config = dict(
    model='contrastive audio-text model',
    dataset='drum patterns on synthesised drum kits',
    train_examples=26041,
    gain_aug_db=6,
    noise_aug=0.002,
    time_shift_ms=50,
    n_mels=80,
    hop_length=160,
    input='log_mel',
    spec_augment=False,
    win_length=400,
    tokenizer='word',
    vocab_size=159,
    loss='softmax',
    embed_dim=128,
    encoder_arch='transformer',
    encoder_norm='rmsnorm',
    encoder_norm_position='sandwich',
    encoder_activation='gelu',
    encoder_mlp_ratio=4,
    encoder_head_dim=64,
    encoder_fused_qkv=True,
    encoder_bias='all',
    encoder_qk_norm=False,
    encoder_parallel_block=False,
    encoder_inner_norm=False,
    encoder_subsampling=4,
    encoder_layers=12,
    encoder_width=384,
    encoder_positions='sincos',
    encoder_pooling='class_token',
    text_encoder_causal=True,
    text_encoder_width=128,
    text_encoder_layers=8,
    text_encoder_norm='layernorm',
    text_encoder_norm_position='pre',
    text_encoder_activation='gelu_tanh',
    text_encoder_mlp_ratio=4,
    text_encoder_head_dim=64,
    text_encoder_fused_qkv=False,
    text_encoder_bias='none',
    text_encoder_qk_norm=False,
    text_encoder_parallel_block=False,
    text_encoder_inner_norm=True,
    text_encoder_positions='rope',
    init='torch_default',
    residual_init='zero_last',
    optimizer='muon',
    muon_scale='original',
    lr=0.016,
    momentum=0.95,
    nesterov=False,
    orthogonalizer='newton_schulz_5',
    adamw_lr_other_params=0.0015,
    grad_clip=0.5,
    cautious_weight_decay=True,
    steps=10500,
    batch_size=128,
    epochs=51.6,
    lr_schedule='cosine_restarts',
    final_lr_fraction=0,
    warmup_steps=520,
    weight_decay=0.03,
    adamw_weight_decay_other_params=0.05,
)
Rows from block 8 of the audio encoder of a small contrastive audio-text model, named by matrix and row number. Rows with one number belong to one neuron. Each number is 500 + 50 x the weight over its row's rms, rounded and kept within 0 to 999. All counts start at 0. Numbers have three digits each.
Before each neuron's rows are labels from the 100 clips, of 14976, where the neuron reaches its highest value: "lies over" is the class under the peak. Only what is clearly more common there than usual is listed. The data: drum patterns on synthesised drum kits.
# fc1: MLP up (encoder.blocks.8.mlp.fc1.weight, 1536x384), inputs 0-76
# fc2: MLP down (encoder.blocks.8.mlp.fc2.weight, 384x1536, transposed), outputs 0-76

lies over: kick
fc1.569:514429526504374500442451506585460482467555474423467443477507497536493573462551445611511444528444445395452449527410516441500434552538508478585506555469498445479541475462507539560518496576473438378523482467533438483579487452531469535
fc2.569:503425513482508467499560517471524559515475491583574464534521517538502581443495497513487585489472548474584439513494492443510444453564502553463471469482490549481530463569510533502477482558500545443464535514512483498531459549598548514

lies over: snare
fc1.573:517533452530493454468538491519512520455509526535594497539480490494456484467585491440364466557508452565434466444504456464422421578469509562551509467473450483476419518518612535588569504481481496360513585536446546505470481468452391522
fc2.573:560492629540542551480504508487498395491550506420534445463589467482471564486543600520529528447511487508491537487431493549453482510596442540643555556621508491541523463491497579669489578461421514549513421443514644501546569524527492485

lies over: snare
fc1.509:448465492428496491490408571593569463505516492548548488517432505549377491471500491433483408463485638499513374539547572436428401511514431517521464443482478562558463472515515495487498532496529538485456466458445547458525586463459459513
fc2.509:436543506556607519359631538496458561526428537502502467572618547596512616438476426516576474542570436547519510464536518407635495503484579517551450444445441530494520525479546532465520486593479500476501494570533515569414507530560465529

lies over: snare
fc1.337:543481561516462485477552465438467472484475460485491538619596520496438494520472553518528569581522504511517416496462546508510517508526575545595489544486525541619507529478432533404542430472514506605525476439461492563556437497515439501
fc2.337:541447457466531525452498484489570453505483425464434500435472510499481451384430509482430440424467571551434625495563428438425446632567519476516463417530487521504444516527511547434511514510488567473442526462455604507457513548548452382

lies over: rimshot
fc1.439:463520444502592524461482493516505551436534507517463504515602464446470526512522485379459499510489537494458473582454532486476602484536509509463491468542463432532539504501454477465486531463518590465550501459503434460506471487455556482
fc2.439:562480528490431544609539513518437420585554464453490535556513544563427513440481486479537611510492561532494480488491515500487505494515523546554559505510547512481494470517481552387579539510482483448441538438500548501517541522518532460

lies over: snare
fc1.718:469442491484520480458564471452546405507465431499547592559564467481427536533464498481560484519501559478470454494436489471456477496566542463556491526468483555566469476518492534477497486546549599523462552412535541571599461493514478524
fc2.718:536451527603530507472525470527562441513466497513492533494530447474455477484456586539531555495527532520571537391473371487548590547559568571521563475570539522478509506564525517433457489555580462428461522536416532503497488540521459465

lies over: rimshot
fc1.541:579567498572579511498540442584519445513572568482571457478487504488572435527439500452482491605563575593480508602602459514408501564550603513452490444514479470482460537447647467393510484560536557475582538538548534507588424535441525546
fc2.541:524496460460491470501364529475495440527541448566466525573513469514486492505500487453509529473566510497467532504407480608516564427430461548499494401555494397479485502489460515509522504535489544507395530513548515468483423538396494499

lies over: clap
fc1.402:542418525504507668478460556483482511489523499477436551464347580356510606568464448431483433496553424484567474545433501405469511479484415543560546515645498477506405516482554495353454568453547546509424455513466532481508513398507471550
fc2.402:462501505511560504525514447495486509514494448524588560491518507477487481406531524501481576514501574518515474502510370539435488550520521477377477472495480457482523499524490535532440502557568580570467537485506637547421510478447720517

lies over: clap
fc1.313:566515449483474510565551441560462586491682518547545526536504572523559541537520559384534479487430448541519421534533503502475455479500537545484497526590525466443545474477461430447566573477589609507518502553565569477486449628517489413
fc2.313:572446505484479637516511457496558470445389428487470496503519475503480500420499471505504518506516513503431432498546525524535447467462549560434475500673478514519496521524580541536458507527537471584580541411495513547527587539435508521

lies over: kick
fc1.741:451523579520451442465551508471534496455479425467494513504516553460508357440544435487501499402493477501447456471447448559546439581373445510559501533464473527482479463479454520519551469551438432503597533537488569500543516640518509456
fc2.741:507516522496513532451522516495511564486508565405554461454504508557537467631581438496533512537487422516546459463500520430534437572462436494434491407500425511526491507554489515513347411552537464470561478470451445480511513526531614516

lies over: rimshot
fc1.497:486567559528524538565533396500440552500486535400532490499498481518562455452475509533494472494429551475468476510515542470466441582494506412470475467507410490424506561418475494495472529476505476469443545490500594520511515546588543542
fc2.497:541459529473519387444478536500492510569438524550476479476418424518543549511515567424502410577510553526517605585479560466493569488488470488546466416639557491367492430555499464555469513561517510603514428499545474484490484608489495449